{
  "horizontal_flip": false,
  "cutout": 0.25,
  "activation": "geglu",
  "mlp_ratio": 2,
  "drop_path": 0.15,
  "batch_size": 128,
  "epochs": 16.3,
  "final_lr_fraction": 0
}
Rows from block 3 of a small CTC image transcriber, named by matrix and row number. Rows with one number within an expert belong to one neuron, the router's apart. Each number is 128 + 32 x the weight over its row's rms, rounded and kept within 0 to 255. All counts start at 0.
After each expert's rows are labels from the 100 images, of 14976, where the router gives the expert most weight on average: "colour at peak" is the nearest of a few named colours to the mean colour under the peak. Only what is clearly more common there than usual is listed. The data: analogue clock faces. In brackets: how many of the 100, against the usual share in percent.
# router: router (model.blocks.3.mlp.router.weight, 32x320, trained with AdamW), inputs 0-53
# gate: expert gate (model.blocks.3.mlp.gate, 32x80x320), inputs 0-53
# up: expert up (model.blocks.3.mlp.up, 32x80x320), inputs 0-53
# down: expert down (model.blocks.3.mlp.down, 32x320x80, transposed), outputs 0-53

# expert 23
router.23 [116 202  96 122 156 161 115 143 121 142 143  72 155 132  50  84 178  87  95 136 119 122 151 134 152 144 176 107 137 209 145 108 121 170  85 108 113  71 137 160 127 194 121 110 182 159 117 123 110 130 116 197 188 146]
gate.0 [154 164 166 151  91  78 124  73 132 153 137  62 163 104 164 131 105 169 164  93 183 174 100 118 100 118 128 108 130 160  62 156 104 143 125 138  98 187  81 155 116 127 121 118 175 163 117 125 111 145 171  96 141 120]
up.0 [122  94 139  50 187 146 116 188  86 121 107 198 126 167  94 108 159 115 111 134  91  80 172 115 150 137 136 123 133 127 160  69 139 122 165 160 146 101 133  96 126 109 142 149 109 117 139 154 161 144 105 134  76 143]
down.0 [ 78 140  90 191  94 163 125 173 133 195 142  93 136 159 146 145 132 123 123  99 143 147 138 152  89 131  95 109 162 144 171 213  47 161  47 121  96 138  93 100 204  92 127 106 113 136 106  93  79 134  94 114  87  88]
gate.1 [119 155 182 126 142 134  95 121  90  65 148  95 156 138 129 131 143  94  68  95 127 127 122 124 115 139 174  87 113  79 158  97 148 135 130 138 146 138  93 155 129 118 101  83  97 146 100 145  59 133 152 199 134 134]
up.1 [150 182 101 136 149 174  96 147 113 124 175 147 150 147 164 126 148  98  72 103 136 103 147 155 130 119 181  49 106  87 186 109 153 179 126 128 119 107 102 172 149 186 123 109 123 137 102 163 111 149 163 183 123 149]
down.1 [101  75  86 130 134 143 158 123 133 133 121  99  75 138 150 134 160 147 153  70  85 127 141  89 177 148 123 137 179 171 143 103 105 104 221 170 103 119 114  61 142 111 104 124 158  35 113 148 129 128 129 112 101 118]
gate.2 [129  97 179 155 131 106  99 105 135 110 147 125  92  45 175 141 161 133  90  82 178 154 164  84 156 188 111 132 169 134 127  78 122 127  88 136 125 152  81  90 123 200 165 129 167 105  93 194 147 140  72 183 136 208]
up.2 [136  99 172 140 161 106 138  83 108 124 125 145 106 107 153  93 159 139  92  77 142 118 158 109 143 185  84 127 127 133 139  66 154 119  81 123 118 120 119  89 132 203 159 137 172  95  59 185 132 137  84 182 156 174]
down.2 [ 94 174 132 194 162 145  81 211 107 122 112 117 128 149  87 157 114  88  91 120 174 137  82 154 109 152  85 146 181 140  90 190 105  54 118 142  94 113 117 117  81  98 144 165 125 115 127  68 167 124  85 142 117 176]
gate.3 [144 121 149  48 102  71  93 137 132 115 151 117 131 204 137  99 120 159  85 132 111 156 143 137 154 129 124 103 174  97 148 159 128 168 104  96 129 204 174 162 135 106 124  95 150 148 114 120 118 109 109 167 151  81]
up.3 [ 73 166  97 149 173 108 112 123  95 108 138 191  88 106  45 139 156 146 166  99  77 120  84  79 126 129  97 150 108 152 121 135 121  66 156 138 119 183 113  97 111 143 146  86 147 122  53 135 193 186 128 102 131 108]
down.3 [141 161 123 157 101  99 127 105  81  46 151 129 151 149 137 109  82 172 123 134 146 156 100 129 127 137 112 142 179 164 107 185 127  96 118  83 137 132 127 124 143 127 174 112 162 109 174  94 108  76 122  99 115  83]
colour at peak: grey (86 vs 28.1)

# expert 9
router.9 [103 127 171 181 149 144 136 128 106 141 125  86 113 114 208 114 113 147 149 137 110 143 118  82 109  76 118 116  41  84 118  72 144 121 129 176 202  89 154  42 134 135 129 125 124 125 106 154 176 118 174 149 112  85]
gate.0 [121 189 128 130 149 132 120 112 138 130 164 204 164 158 149 120 151 155  96 152 117 164 157  79 137  97 116 121  87  88  68 117 112 139 183 101 123 119 115 131 116  75  90 146 103 139  70 123 104 114 126 182 135 123]
up.0 [ 81 132 140 142 113 122 110  90  60 119 149 143 179 148  99 115 105 117 130 193 107 128 114  91 133  69 126 120 132 110 104  77  53 189 138 171 141 108 103 100 148 115 112 146 115 151 111 130  94 121 102 107 111 135]
down.0 [140 108 162 119 152 109 107 216 145 149  89 120 158 118  70 101 139 131 134  77 126 163 191 103 111 148 121 153 127 128 157 113 130 113 141 143 187  73 177 102 130 134 165 140 135 130 154 171 144 122  86 143  95 102]
gate.1 [157 160 142 136 142 156 106 129 104  87 175 124 169  61 139 168 159 159  82 113 119  93 122 173 106 158 124 103 148 112 130 134 181 137 142 146 174 155 102 140  89 130 142  94 131 174 111 166 130 133 160  92 107 185]
up.1 [137 202 142 149 191 102 133  93  98  56 174 113 139 105 124 104  94 165  81 107 144 116 100 127 136 136 102 127 160 120 103 169 133 160  33 153 158 159 101 141 126 142 101 166 213  89 111  69  69  79 140 166 152 168]
down.1 [139  90 147 119 123 136 189 148  95 170 116 137 146 137 101 129 103 152 126 156 194 133  85  49 133 165 128 192 127 120 146 184 132 105 112  95 183 108 117 105 159 118  94 193 135 131 139 147 124 122 100  78 100  76]
gate.2 [160 188 169 124  59 129 169 143 145 147 114 133 143 138  89 111 129 137 154  83  77 149 130 143 116 112  94 179 173 105  66 136 165 121  80  83  69  68 124 144 152 120 143 130 205 145 168 206 117 178 151 132 160 106]
up.2 [186 125 193  93 157 189  99 162 144 129 193  94 116 119  43 139 145  99 129 135 216 113 122 153 126 140 100 135  77 131  89 104 173 114 151  83 145 104  91 117  89 161 129 102 146 187 105  82 123  81 108 118 168 140]
down.2 [127 134 118 124  78 150 165 135 126 158 111 133 148  77 129 163  75 126  79 136 148 160  83 128  82 123 128 140 134  93 119 158 157  92 118  72 105 162 156 130 178 120 144 112 122  95  77 122  84 133 172  85 154 127]
gate.3 [179 108 162 158 102  81 135 119 109 151 110 150 125 114 108 138 145 118 148 129 122 114  97  88 138 141 155 125 113 116 128 121 187 151 125 167  79 158 123 166 150 190 118 129 111  95 155 189 120  94 183 165  86 144]
up.3 [109 125 122 110 104 111 182 132 143 207 110 145 173  48  74 130 151 133 143 117 140 137 114  91 133 170 110 161 120 114 164 128 133 101 121 152 102 118 174  70 101 190  94 158 120 158 145 173 131 102 110 117 104 123]
down.3 [142 153  90 118 135  85 124 140 101  89 104 147 124 122 150 102 147 168 120 127 171 138 130 192  99  92 197  60  82 148 147 180 134 160 100  88 108  93 118  99 117 114 149 147 151 133 122  98  70 127  84 145  90 112]
colour at peak: pink (46 vs 19)

# expert 12
router.12 [153 139 185 166 186 163 110  82 115 142 151 120 116 134  99 123 147 142 191  86  93  86 109  80  81  93 122 157 119  46 123 110 144  98 170 121 140 123 145  92 125 123 166 112 154 122  73 113 208 162  94 148 148 132]
gate.0 [124 120 107 147  75 117 131 163 141 169 147 143 141 104 124 128  85 177 136 148 131 133 143 126 146  69 126 127 115 129  55 173 142  73  88  99  80 125 108 154 113 123 168 121 142 140 136 148 133 165 140 130 130 144]
up.0 [138  86 133 116 143  42 117 149 156 121 115 113 124  99 127 173 144 162 191 119 143 119 129 136 102 117 110 147 164 120  53 178 159  76 118  76 150 139 111 125  75 133 126 123 154 114 116 141 148 158 152 109 127 144]
down.0 [118 151 111 141 131 139  94 113 184  95  48 215 113 122  94 135 116 169 154 119  83 148 114 155 165 115 198  89 120 108 116  70 103 170 160 141  78 170 118 116  49 126 146  88  96  91  92 110 132 162 145  47 125 203]
gate.1 [107 119 129 121 152 114 151 139 171 140 172 112 117 151 134  81 112 147  86 126 156 182  62 102 148  94  96 142 101 108 182 151 165 153  72  83 146 140 168 129 150 131 136 188 148  95 170  62 135  76 121 156 147 124]
up.1 [139 137 132 110  98 134 152 104  63 101 147 154 130 119  89 157 121 132 107 141  87 167 232 171 146 161 169 136 130 138 157  94 114 111 146 126  94 133  79 120 145  95 140  81 138 165 112 168 100 117 108 122 117 125]
down.1 [ 95 105 107  86 103  96 144 154 108  86 111  76 141 108 137 123 149 131 138 172 120 147  93 119 148 201 151 166 101 108 126 163  90 123 112  88 117  96 112 138 154 156  90 127 154 108 114 127 148 151 152  83 149  91]
gate.2 [168 124 126 128 140 207  94 109 151  63 115 137 122 159 148 130 121 122 138  92 108  97 143 133 166 118 154  63 111 162 107  66  87 153 187  99 196  80 169 124  88 141 126 173 138 149 117  73 108 146  76 114  55  86]
up.2 [ 95 149 150 142 148 108 178 112  98 174 125 145 131  71 152 119  95 107  72 116 206 134 123 132 138 119  80 180 147  75 152 141 137  81 113 176  90 152  38 180 176 109 146 164  98  89 155 113  99 113 138 120 167 177]
down.2 [130 173 156 160 220 180 114 142 129  82 167 136 134 156 102  80  90 176  88 136 139 137 169 184  71 117 166 128 152 104 141 123  79 100 194 192  55 150 106  63 149 115 111 144 158 145 114  77  73 130 197 134 139 169]
gate.3 [ 80 109 153 102 189 158  65  47 146 113 114 154 137 109  83 149 144 149 112  15 144  49 111 145 101 105  93  97 168 166  70 115 180 168 146  92 119 113 139 149 105 124  89  92 160 113  95 183 128 115 136 174  84 182]
up.3 [110 175 116 140 149 133  91  82  92  95 201 122 120 118 106 120  92 166 100 132 124 163 130 104 180 168 180 112 135 123 101 147 127  80  98 124 137  77  84 124 138 167 134 128  59 125  78 139 158 134  71 134 128 109]
down.3 [132  95 155 162 115 121 126  92 119 146 117 106 172 116 160 146  96 188 166 136 131 145 131 120 177 116 144  95  90 160  70 145  87 194  68 125  80 137 152 177  96 148 181  41 126 140 167  86 140  86 101 164  83 135]
colour at peak: grey (61 vs 28.1)

# expert 2
router.2 [131  93 172 159 162 131 163 122 120  99  91  80  72 145 182 167 106 139 152 134 118 125 114 129 109  84 108  98  60  83 104  86 150 101 106 161 197  98 153  65 126 132 102  95 150  83 108 153 192 114 143 155 133  34]
gate.0 [129 175 117 156 107 132 104 135 131 124 120 133 158  63 104 195 133 116  65 159 136 135 144 114 169 142 165 104  73 150  69 120 158  98  73  88 126 166 114 117 142 109 121 152 127 129  99 111 118 114 143 152 128 152]
up.0 [120 127 137 136 158 119  56 149 115 156 196 139 172  99 101 166 162 138 154 124 127  98 147 125 132  74  76 116 107 170 137 149 127 121 155 170  70 100 110 106 133 136 128 159 124 104 138 162 123 173 149 110 140 115]
down.0 [115 192 140 154 159 104 127 103 211 136 159 108 119 121 105 101 119 123 139  99 134 109 138 157  95  81 123 159 148 116 119 179 121 113 117 113 114  97 185  92 115 129 103 119 110 114 123 147 169 124  97 102 102 154]
gate.1 [ 88 168 166  65 175 140 107 140 164 108 146 132 136  82  82 130  94 136 122 133  98 132  55  80 140 115 139 127  79 100 118 153 115 132  96  91 147 109 138 171 159 168 109 111 159 164  64 184  89 126 111 173  92  95]
up.1 [143 167 120  59  78 129 113 142 104 147  90 136 125 152 168  82  95  94 144 131 112 100 127 129 130 157 118 156 142 157 117  59 133 165  75 180 135  97 196  75 146 151 131  80 120  83 122 160 150 119 133  79 113 113]
down.1 [ 85 150 125 145 137  72  89 126 119 117 140 129 167 132 146 139 151 176 156  79 104  73 139 144 123  98 121 134 132  95 115 146 153  75 145 158  68  62 132 149  65  70 178 160 144 138 144 120 164 104  82 152 132 112]
gate.2 [ 96 175  79 105 144 143 121 136  49 107 166 131 124 119  74 129  56  90  97 180  72 127 113 147 104 113 125 131  92 102 164 111 162 121 171 120 178 134 124 118  96 170 106 126 142 150  74 134  69 125 181  94 110 168]
up.2 [117 159 141 120 173 126 136 173 171 165 145 132 134 182 138 151 172 144 130 142 127 118 141 150 182 157 112 119  99 144 150 107 148 117 142  50 120 155  91 101 161 134 157 160  80 118 134 107  77 144 107 174 138 145]
down.2 [134 149 104 156 128  76 151 115 167 130 142 149 123 156  92 138 126 152 164 100 172 181 113 103 155 136 164 117 157 130 130 113 167 128 130 144 159 134  94 146 124 152 203 120  94  98 129 136 112 205 140 113 110  94]
gate.3 [114 100  83 145 107 112 141 166 101 119 100 127 153 145 157 148 101 107 123 130  83 111 141 144 109 165 149 133 143 136 135  96 135  91 102  77 176  84  71 119  74 133  96 131 109 139 124 163 151 130 169 116  73  97]
up.3 [168 165 141 112 185 149  93  99 167 118 158 147 117 106  91  96 157 147 135 143 203 155 109 108 135  62 119 115  97 116 110 125 127 152 144 185  78 173 175 133 164 118 144  95 163 110 112 114 125 134 102 138 147 159]
down.3 [101  85 105 102 159 140  86  72 167  82 152 113 116 106 175 154 174  80 130 121 155 126 111 109 103 181 161 109 119 224 131  93 111 181 152 137  94 126 105 123 121 180 135 161 167 135 178 152 111  94 141 151 134 141]
colour at peak: black (37 vs 12.5)

# expert 11
router.11 [120 111 171 169 167 143 171 128  97 111 123  95 103 177 192 172 131 121 113 130 103 125  64 109 157  95 136 119  60  38 130  84 153  82 134 198 187  88 137  87 151 115 120 170 140 100  73  78 191 118 152 147 149  78]
gate.0 [156  88 183 126 104 117  62 203 102 125 180  79 183 128 102 125 114 131 121 158 111 159 206 124 115 114 111 153 126 170 148 129 174 135 117  78 126 180 109 104 143 123 154  96 162 106 126 132 112 179 164  62 128 135]
up.0 [142 160  81 150 175 131 206  77 130 102 108 156  99 180 121 116 137 111 127  91 144 124  83 189  86  96 120  97 109 168  90  99 108 127  82 197 128 114 147 131  99  99 154  97 125 151  99 108 146 113 114 130  92 137]
down.0 [162 157 122 108 168 116 156  90 133 111 164  74 116 159 154 174 204 136 105 167 107 122  96 105 114 189 117 132 107 130 133 115 142 112 111 113 146  95 150 130 162 105 163 188 113 140 118 182 148 142  77 114  75  98]
gate.1 [103 135 148  75 136  93 137  96 119 107  94 165  85  76 135 156 125 143 165 133 146 111 103 136  95 136 107  81 142 136  76 146  93 128  95  72 178 166 128 154  90  46 175 146 138 107 143 130 121 109 131 129 133 129]
up.1 [ 52 118 171 114 114 121 127  96 101 123  90 132 124  92 132 134 121 133 123 106 152 162 115 171 134 138  79 157 124  93  96 140  90 152  51 100 150 144 131 131  99 107 167 128 150 125 133  70 138 105  96 156 139  64]
down.1 [192  76 150 137 109 133  92 127 126 150 104 151 110 137 165 109 123 120 149 138 118 123 137 124 115 146  88 134 124 126 128 211 185 191 198 162  39 132 173 142 102  95 125  87 131 167 145 108 189 167 129 109  84 156]
gate.2 [185 122 105 171 159 131  57 102 127 133 112 110 111 105 138 170  85 108 187 123  93 174 142 126 139  79 128 133 134 155 104 132 144 131 132  56 183 142  98 138 113 135 151  80 178 155 112 123 191 114 136 102  15 143]
up.2 [ 99 164  74 185 129 174 131 163  74 138 158 161 138 138 135 108 155  92  89 122 208 112 103 124 145 170  88 102 161 120  87 163 125 167 107 141  99 199 191 125 109 113 183 123 154 121 188 153 144 174 132 129 202 122]
down.2 [112 136 148 150 151 123 149 119 137 188 119 122 145 117 133 105 141 135 127 130 163 141 124 128 165 111  92 144 146 166 116 123 152 129 137 132 156 121 140 118 103 147 205 132  92 127 105  87 177 140 202 118  68 126]
gate.3 [127 104 114 123  86 151 184 103 118  76 160 166 119 121 115 165  94 115  97 142 185 155 104 134 101 134 127 107 184 190 138 111 145 140 120 122 103 152  90  95 160 199 164 140  90 125 144 129 149 130  49 104 131 135]
up.3 [164 168 150 172 122 188 120 167 122 154 112 158 125  64  89 127  73  83 133  77  97 116 146 148 178 129 139 131 141 191 139 143 105 173 143 122 133 122 118 110 124 174  98 141 100 138 155  52 123 172 161 137 152 119]
down.3 [118 105 160 145 106 129  89 148 179 173 100 149 115 133 118  97  45 102 170 134 115 172  85 182 106 186 105 164 161 110 120 160 135 122 120 166 127 174 147 102 145 136  62 131 115 114  63 102 139 117 176 131 105 176]
colour at peak: pink (48 vs 19)

# expert 15
router.15 [148  82 181 129 127 150 184  82 131  91 109 126 130 173 165 122 109  97 127 147 136 131  97 102 127 126 101  95  98  49 152 133 102  87 155 195 135 104 153 100 130 119 115 108 167 104 136  99 147 176 166 167 116  93]
gate.8 [126 123 140 103 168 144  55 181  87 126 145 129 173 129 122 164 100 126  78 139 130 110 126 134 145  90 132 108 128 111 143 133 102 120 119  77 128  86 147 166 129 102 196 159 157 133 125  85 108  76 134 156 135 116]
up.8 [ 91 122  98 144 105  91 137 154  91 170  90  79 167 123 137 105 116 143 141 166 130 106 103 120 117 139  93 126 119 117 113 143 103 164 109 187 136 106 165  86 101 162  93  78  55  96 128 155 102 181 154 116 157 135]
down.8 [ 88 129 138 169 148 121  77 117 116 106 103  81 112 129 204 120 169  71 148 144 133 159 103 126 161 164 109 168 187 159 123 135 100 204  61  85 107 131 106 148 148  79 132 110  65 127 142 122 122 156 138  45 178 119]
gate.9 [168 125  85 129 131 127 105 115 140 147 145 183 101 120 125  79 141 137  88 120 170  63 183 129 199 104 129 173  91 138  84  84 143  98 136 162 142 141 124 100  99 188 113 146 129  69 141 153 142 132 108 137 105 166]
up.9 [198  99 125  77 108 122  94 122 113 161 150 168 108 148 125  79 125 117 139 127 158  74 166 195 164  89 138 164  80 150 100 111  95 138 179 180 119 138 159 104 111 194 111 162 124  83 129 164 136 162 145 102 147 156]
down.9 [167 130 180 137 138 110  91 168 119 100 151 102 108 151 111 102 107 121 154 149 187 147  76  95 148 113 154 147  79 109  92  68 129 115  92  70 145 118 209 144 137  81 153 112 127  68  86 136 178 146 125 157 140 103]
gate.10 [158 133 168 132 139 172 148 136 128 137 203 121 140  82  39 117 156  56 141 106 193 110 195 132 194 145 162 115 158 152  92 179 150 136 117 196 142  66 105 170 138 120 159 112 102 157 122  81 161 109 133  87 119 161]
up.10 [ 84  94 150 163 139  97  83 163 167 122 132 123 117  72  77 121 110 176  44 175 109 180 130  94 158 131 132 171  68  98 108 154 160 174 149 150  94 132 111  96 106 179 137  70 119  96 131 143 150 112 105 101  90 107]
down.10 [ 99 117 127  92 131  93 186 150  68  78 151 126  91 162  91 117 150  73  89 143 181 154  89 157 118 176  99 106 157 114  88 138  96 100 104 164  86 102 122 129 135 114  96 129 132 185 150  93 131 123 129 173 146 113]
gate.11 [101  89 104 103 140 157 117 158  74 146 173 131 103 155 113 114  90 117  70 132 140 134 152 154 133 119 113  98 167 117  91 140 192 113  86 142 112 135 148 150 151 164 154 171 138 142 139 138 186 137  85  95 164 157]
up.11 [157  95 157 121  87 140 142 138 114 174 131 124 115 127 107 106 138 139  86  73 136 134 125 125  83  59 101 126  87  96 150 145 159 143 106 153 169 194 178 121 119 134 178 198 117 123 132 168 166 194 175  69 168 211]
down.11 [ 60 151 160 144 159 176 139  92 147 107 107 132  70 119 168  78  82 134 110 166 102 101  90 170 132 147 177 104  31 111  87 137 153 149 126 127 164  86 166 187  35 142 123  86 139  85 140  91 104  64 123 120  93 156]
colour at peak: black (52 vs 12.5)

# expert 19
router.19 [141  61 160 160 144 119 180 103  85 120 131 112  79 105 190 142 141 130 129 125 124 116  92  93 112  91 136 106  62  55 148  88 144  93 132 153 160  98 146  83 117 100 133 138 116 115  95 143 133 136 124 159 134  98]
gate.0 [182 105 105 142 103 145 122 101 101 187 138 118 139 142 110 135 140 126 149 160  92 148 131 115  94 100 158 102 141 138 140 106 145 142 169 116 130 135  77 121  67  69 131 132 111 135  94  96 107  91  85 130 100 106]
up.0 [120  58 144  96  84 134 159 111  86 183 141 163 127 164 166 191 113 111  76 114 120 114 216 141 123 166 126 146  73  80 117  62 177 150 166 132 118 208 137 148 139 203 178 140 165 127  92  83 119 126 126 129 128 140]
down.0 [181  69 175 122 133 155 119 140 113 108  91 173  74 139 105 121  79 158 131 173 152  91  91 157 166 150 183 139 105  87 114 152  79  87 122 115 136 148 176 151 128 125 110  87 133 107 113 149 172 166 115 114  99 188]
gate.1 [138 172 167 108 121 165 112 141 127 129 177 150 189 113 122  88 197 139  97 110  89 154  83 168 106 137 196 142 129  93 143 154  82 140 119  72 164 114  60 111 150 198 147 117 120 109 119 118 120 163 160  31 123 112]
up.1 [115 149 129 129 147 170 154 136  89  94 150 174 142 116 125 107 142 143 104 126 166  97  96 183 146 107 152 158 105  96 117 140  90 123 152 114 130 151  63 151 195 152 124  58 169 119  71 105 133 165 126  39  78 117]
down.1 [112 122 115 110 152 137 109 121 165  74 119  85 110 132 128 142 121 100 167  99 162 161 162 166 107 143 130  65  88 139 115 151 159 133 132 107 116 181  36 113 112  77 134 134 103  82  95 132 113  92 133 156 131  90]
gate.2 [127 129 129  92 139  57  88 108 144 167  76 142  97  91  99 116 125 127 128 114  97 112 111 171 147 157 112 124 129 123 130 194 143  99 100 117  51 195 165 101 115 175 133 125  93 138 141 148 103 126 121 138 147 177]
up.2 [ 74 173 109 176 131  98 179 138 125  84 147 126 101 115 109 130 133 123  74 143  90 153 144 129 203 106 172 149  74  71 172 101 133 117 154 123 132 102 154  91 143 105 112  86 148 125 137  99 128 150  76 167 107 118]
down.2 [100  72 210 154  85 120  69 115 139  72 119 148 154 151  89 114  69 157 120 127  86 173 107  70 101  93 127 124 115 104 168  35 158 128 153 163 108 152 143  94 143 128 160 112 173 180 132  71 142 141 134 137 146  94]
gate.3 [153  85 116 120  50 168 146 130 141 111 147  89 161  83 158 141  88 128  39 136 135 140 134 188 117 147 144  55 123 134 155 145 121 129 110 100 160  99 161 176 162 122 139 126 157  96  95 132 138 169 203 109  77 182]
up.3 [149 154  99 134 122 121  81  90 117 133 108 216 126 124 130 119 132 179 133 131 203 131 146 150 138  74 135 100 101  89  78 111  90 134 201  95 113 115 147 132 112 125 161 128 120  87 182 127 129  90 162 169 131 118]
down.3 [102 133 106  95 169  95 155 164 165 127 145 156  89 129 118 118 109 117 148 120 153  71 207 145 143 136 162 161 147  67 104 108 113 119  51 104 153 147 135 179 168 134  80 122 144 154 103 109 103  27 123 138 135 178]
colour at peak: pink (48 vs 19)

# expert 22
router.22 [110 124 169 170 112 125 187 113  56 121 142 105  98 166 176 136 153  99 115 127 125 110 149 111 115  71  85  67  51  79 102  79  97 111 155 169 157  85 171  76 130 150  98 137 107  98  69 135 141 104 157 145 172  59]
gate.0 [105 144  98 101 105 106  89 100  83 138 115 188 152 154 152 106 127 149 157  70 127 113 134 162  98 132  90 133 151 163 116 153  93 113  84 145 103 194 111 143  77 183 198 147 105 145 163 172 166 143 142 148 116 118]
up.0 [153 122 168 106 131  88 185 202 102 185  92 135 178 116 106 125 114 163 146  65 139 150 124 128 163 111 115 134 107  75 153 139 131 161 168 153  95 114  82  76 122 164 138 106 144 106 121 137 134 194  83 123 106  96]
down.0 [129 159 176 140 103 152 124 112 157 136 152 156 140 121  98 152 166  89 127 151 191 163 177 130 149 137 158  82 134 152 102 124 143 111 164  78 142  85  81 110 144 119 108  72 150 116  84 102 107 122 121  75 155 127]
gate.1 [156 167 100 131  81 116 139 104 124 142 114 156  98 117 118 148 175 107 163 107 188 113 156 165 142 114  70 137 241 136  96 155  75 168 150 116 151 120 160 124 123 158 117  94 114 175 137 140 168 126  91  75  97 148]
up.1 [164 149 138 115  55 136 189 194 178 156 123 142 162 111 119  88 112 138  94 119  49  64 170  99 119 114 123 148 152 109 140 121  67 144 101 192 103 199  94 162 118 128 129 149 143 107 114 158 122 146 152 109 131 139]
down.1 [ 89 151 122 120  96  89 132  91 118 117  92 185 122 118 170  62 107 161  56 125 121 135 183 135 158  59  99 104 125  39 112 114 188  95 194 168 155 135 144 105 104 157  83 121 143 166 146 126 169 128 121 143 131 137]
gate.2 [118 114  90 132 177 136 144 137 171 143 169 124 105 125 154 119 132 112 119  87 103 117 108 156 162 106 145  72 134 121 168 132 136  90 125 131  97 158 117  87 113 162 131  96  68 159 113  94 110  80 147 140  95 120]
up.2 [103 145 144 128  65 114 134 105  70 118  92 146 166 136 115 133 115 134 159 136 160 141 123 160 126 149 118 178 139 128  90 120 123 134 117 124 182 114 106 179 161 107  77 159 175  83 184 159 130 173 120  91 158 140]
down.2 [ 94 139 163 115 138 103 156 147 153 114 127 115  87 135 109 117 146 114 151 155 114 149 118 117 122 124 132 114 120 143 153 111 131 102 201 160 175 113 163 143 103 107 119  54 132 208 126 150 176 144 118 153 119  90]
gate.3 [159 136 136 125 108 105 125 125 179 115 146 110 182  77 125 130 140 109 143 108 171 118 139 100  78 124 151 149 124 179 106 182 179 167 167 119 160 150 137 116  87 172  97 129 156 104 143 142 120  67 118 116 139 150]
up.3 [147  94 101 105  97  86 109  87 140 129 145 114 151 143 143 107 155 122 126 131 169 117 101 143 103 156 163 125  91 145 128 171 150 140 155 108 115  92 103 171 123 154  80 120 159  74  87 129 104 116  86 150 204  93]
down.3 [171 122 152 122 138 104 108 134 147 144 135 110 175 113 144  59  88 206 126 124  89 113  65 177 132 127 171  79 105 146 138 140 158 153 143 101 177 151 105 156  98  99  71 122 132  91 178  70 146 170 175 105 142 163]
colour at peak: white (34 vs 12.8)

# expert 31
router.31 [131 113 180 177 182 112 182 123 131 118 103  85  54 149 184 104 133 126 134 165 113 120  87 124  93  74 147  93  53  55 104  91 152  80 183 172 140 103 154  83 152  88 113 111 150 112  89 152 177 119 155 173 173  85]
gate.0 [112  82 182 146  86 103 156 105  76 110  77 131 116  68 134 141 155 144 105  76 108 170 168 117  73  89 167 119 137 147 123  82  56 151 117  79 195 105 145  82 138 120 128 123 149 145 124 142 139 127 116 185 105  95]
up.0 [ 97  80  72  99  76 113 186 111 177 137 113 111 109 141 175 175 139 158 135 140 103 145 175  84 118 143 151 127 137 143 118 142  54 156 164 121 136 171 204 109  92 108 133 140 128 139 142  62 155 181 111 154 166 124]
down.0 [170 138 116 151 105 175 147 193 118 126 117 201 183 127 158 183  97 137 158  54 124 188 119 107 128 147  82 111 117 112 122 134 104 132 120  82 108  80 125 127 107 168 133 132 109 119 124 121 137 164 109 108 100 101]
gate.1 [136 127 133  93 158 122 102 143 123 103  97 149 159  98 136 157 177 158 137  47 147 144 116 153 106 149 151 134 133 153 116 160 177 188 174 144 107  64 161 119 125 122 126 144 159 124 106 121 169 198  92  54  73 194]
up.1 [201 174 127 118 145 158  76 113  99 150 151 130 124 162 140 112 139 116  76 122 118 154 125 161 163 163  73 123 111 156 102 110 131 126 140 131 166  74 140 136 142 119 145  96  99 121 187 154 119 155 142  94  67 120]
down.1 [185 139 136 163 175 186  94 178  85  94  99 106  79  89 175 117 134 143 124 180 133 131 115 126  93 128  62 140 134  83  47  78 177 142 146 141 143  52 150 133 108 136 166 105 160 128 122  72 134 120 119 180 166 112]
gate.2 [ 82 161 107 118 100 113  93  71 149 192 153 166 179 145 171 142  78 134 171  75 129  97 108  98 135 141  43 109 157  95 113 147 118 118 155 115 167  99 166 155 133 146 166 131  49 113 186  80 158 104 161 100 149  84]
up.2 [105 151 121 152 102 117  89 101 153 184 130 182 160 114 146 145 144 117 119  54 114  78 121 124  77  79 113 130  97 111 119 104 149  96 137 153 162  79 168 140 130 144 186  85  66 119 140 133 143 149  98 160 155 116]
down.2 [104  61 130 107 125 148 166 167 115 145 102 102 131 172 114 158 148 145 159  89 109 117 108 117  83 173 110 144 161 124 149 151 122 151 112 149 143 110 140 181 113  90 123 123 112  76 113 155 113  95 154  86   0 148]
gate.3 [ 85 138 154  79 133 146 130 107 162 157  86 136 128 135 125  80 163 118 128 118 101 174 145 148 149 151 116 136 211 143 127 135 108 164 140 136 151 202 156  67  95 174 138  87 137 140 137  93 132 142 138 115 119 107]
up.3 [220 102  63 182  88 119 107 113 128  73 138 133  69 129  95 104 103 169 142 132  99  98 112 177  93 161 137 118  98 160 174 139 115  61 150  96  88 107 100 176 148  97 106 164 107 188 139 142  92 130 113 103 121 203]
down.3 [136 154 156 132 177 100 149 147 126 128 110 121  73 175  99 139 121 115 136 139  79 105 112 131 145 151 150 167  90 111 114 122  41 119 106 127 186 113  71 175 171 149 106 132 158 116 166 142 116 187  95 109  93 109]
colour at peak: brown (45 vs 18.8)